From a checkpoint of a small image classifier: 64-pixel images, 145000 training examples.
Rows from block 2 of a small image classifier, named by matrix and row number. Rows with one number belong to one channel. Each number is 500 + 40 x the weight over its row's rms, rounded and kept within 0 to 999. All counts start at 0. Numbers have three digits each. After the name is the row's rms in percent of the matrix's.
After each channel's rows are labels from the 100 images, of 14976, where the channel reaches its highest value: "top examples" is what is common among them. Only what is clearly more common there than usual is listed. The data: dead-leaves pictures: piles of overlapping shapes.
# convs0: first 3x3 conv, stride 2 (model.blocks.2.convs.0.weight, 112x64x3x3, each kernel summed), inputs 32-63
# convs1: second 3x3 conv (model.blocks.2.convs.1.weight, 112x112x3x3, transposed, each kernel summed), outputs 38-75

convs0.109 131:480508462511447513513433482493523474486443469486494483530486526502503520464481452516535491482454
convs1.109 088:545506519463489562500423570498477505522539501516490558438447501492488564531519475493508513467476460544461435555457
top examples: textured

convs0.44 096:493453435486522450454480472457487463612440484498529582476512455475500518539498538458535534483441
convs1.44 102:492456462493533520497389478540573536502490535493507419490572470498560511535483519437474525472502539505476487495483
top examples: grey; vivid; bar

convs0.47 102:488488495438499442486505496515506444444543454486540495490545516509476546506431472434510507491498
convs1.47 099:542513511505524493416471480538491531556421488548547502471454474448537403510490484467528405492476492514457393539467
top examples: vivid

convs0.16 100:549517582517505428478472467468472505518517503511468526469458518436468441598492462508537496476520
convs1.16 089:503475550495511499457432478515522496517460520517553476488487507540500411442509520500435531512513488460431522524388
top examples: grey

convs0.53 082:495504512532469442489444557490480520460429475459407489461497519424475447449468516522497500513469
convs1.53 114:538569495553523503441430533509511562492530509425486485482535506488474444535550538484518478535551522443589464481560
top examples: shaded; mixed sizes; ring

convs0.2 103:480515455521472446459467497517511516557490453508501483392512526511492543503500468488482476459457
convs1.2 107:446532503478514506503503466606577500504460501513505488513461489569494412494434517495553478429488516470425517482499
top examples: small pieces; ring; vivid

convs0.17 080:518514578559447426517554466424446459452484505465464490534433502550492501511490442489482480466541
convs1.17 106:502463487522481455414548449522479468507489490461527551482505536576471430546432475551459511542506521490467545446519
top examples: grey; vivid

convs0.41 095:426516444518457516426492480480479463532490438501475436535418473537525469563542439531429470516549
convs1.41 073:521526499465460491409485437512521478458428455511452534520383562482544438516499480525516504517482469429507468473418
top examples: vivid

convs0.105 174:428506522548476487519492448493552493471470554458472477471448469476478498472486489511508450485495
convs1.105 146:493492518542531480531465541491437504533531531474541559499455510475528565564535524532476536537506466533485468494467
top examples: textured; large pieces

convs0.10 143:446495459458500531477486508666519525526462468554436522478510493468467520489503579490511473508512
convs1.10 142:550414469516456486514478509479475477516487468508492444511489511445484503532458491552462502505463479484472546463545
top examples: shaded; vivid

convs0.31 085:512549547527455381564577522501459491477443474481429497490489493502577470459484439458471512538492
convs1.31 075:445511582467463495461496514517599433531449473453439471501453516523506508455483511490461482442482492435454530473534
top examples: grey

convs0.100 096:469503475461432522481475525434488439525582522474502425500512540445481487389507512478459471506500
convs1.100 075:480503419472466479498464523457426490528502476503476490488537452523409484543490554543478474560481486480468522528512
top examples: vivid; grey

convs0.87 094:527446489484426462478507503455456470512496467448587489489508536442471498520439468498470399482475
convs1.87 098:472488523444507550497481556506542472484486505492431539536503468521485549507427457534552501462504510488448469422469
top examples: vivid; ellipse

convs0.22 099:472511528530456504455582515480497482493432500444505530518531542496526535477465436479482417491502
convs1.22 092:499481457479472490467599443425466514457447525458490489540494535499483531483489419468536455425551519514591519478510
top examples: mixed sizes; gear

convs0.4 083:518508496519514495527491491470443495455455482395504490621507526568501452487456473480507404562473
convs1.4 082:497487505561492570531571518500516474517448471446503506512521523543482467473501461516492489440463596461493538456471
top examples: ring; grey

convs0.12 104:486439503511442494484520452461511499450435453457453455493519467496540481489442544443450495563477
convs1.12 082:508516558489466471460548464471488535515533442498496478520519458548485498530511496482583486525497467547577554461531
top examples: mixed sizes; vivid

convs0.15 079:513522427445504430503448486538495479531433478454500454413545596438482454498522430481497494510474
convs1.15 085:529495445528516477462511563465547491538515436416490420469511485545505460516552515456458444560409529503493482498514
top examples: vivid; bar

convs0.93 130:423472550564455548483526524474396484438458477428467496563522499541551470447480489487481399469487
convs1.93 106:531515529469452480446584449501490475483501564557456526431536529539442536528522449498461503497420505472529489513582
top examples: mixed sizes

convs0.99 085:435478567524475526478507452416521443433464550464397523426474436530477539440482507456494515528500
convs1.99 102:484471492533435496434475479503426481482470472492492472448492467528487444489429438518494468506532527525506486468417
top examples: grey; vivid

convs0.50 101:439488448486549545498479521476497473573476512482547453490519429433468510474563540496467548475533
convs1.50 090:474526480553529483410397466490516546578469477459534451469509490531498517475514526511434509491489599460454462477510
top examples: shaded

convs0.77 080:472489556486476452530483509487590454464557462556502490460471430426571519463437453496452463472492
convs1.77 083:408536538501550488439549418499419509527495511545459482514486537565497532461451502552503467536450558573515535481395
top examples: vivid

convs0.96 132:458568496500492506495456539479515486437500494523473506503466462460560542578426482463512571499436
convs1.96 116:356492423560486496485426475557477439492490481429514468539502518481475540503517454516514477468477487522531452491399
top examples: large pieces

convs0.25 099:509468480475527507476537487465465481606406546535451546531465437533481444515548468521496514472430
convs1.25 104:456508510444489467468414451524565509488499512499497463428499529524434518513474547425461474481566528475491468516486
top examples: vivid

convs0.65 098:470511462485461465499528475493425524480394522481460498573529474528542497482474458449451442456475
convs1.65 090:560516494486440508517606496493454507534443470476494503534481526536448609536524467496545496483431521481621558496530
top examples: mixed sizes; shaded; gear

convs0.84 092:448417510557543485519490478470476488545467522486444526516490404568508437476481477516478466448587
convs1.84 095:482536574513508528409490463495464435535454493468471588464503432487500441522564578562455449559528471419531459480497
top examples: mixed sizes; grey; vivid

convs0.49 105:577499502467469514482490517443469459514459455555485411535484488460478463509491442459433482468403
convs1.49 096:417443514459487548474426530522484515471549482507475416515531538513531444544474495517498373456507452471500492440410
top examples: bar

convs0.78 100:451462524474450473484488499430432521463439504453479469481511560569526465535491504479475394488472
convs1.78 105:482504613538481532462520539433500563504483465502494560463484452540485461496556512444485489469514478475551510493422
top examples: mixed sizes; vivid

convs0.75 082:545524520473535456564471477489511468501503509536501468441485505477467509475529448510546408489678
convs1.75 102:495554482467542502493535492527486504479457516522563450428571460491522471405491522520467515439447468483444411443440
top examples: vivid; grey

convs0.13 110:426481486461475495521476496487472481479405529474428529518477510467511450413461488509426387476465
convs1.13 082:541534442434510432478549490524526472499471484478459599549502551535459508488547479544490511439487571502623504478500
top examples: mixed sizes; vivid; gear

convs0.54 101:494512460490508391527451468563455457458481485513464479510511401502563571506520481498450487585587
convs1.54 094:482579556471394503457479448468502488517431552498600497433510497521502487420531494540480469511433514457500482427522
top examples: ring

convs0.3 099:493507518545444496472479476505449478446481507441435495545512455541602479452454511478503442479494
convs1.3 112:516470461524402488460549518447476516469376483525487556505407504489463572509518500550466429474482453505545526527529
top examples: mixed sizes; vivid; gear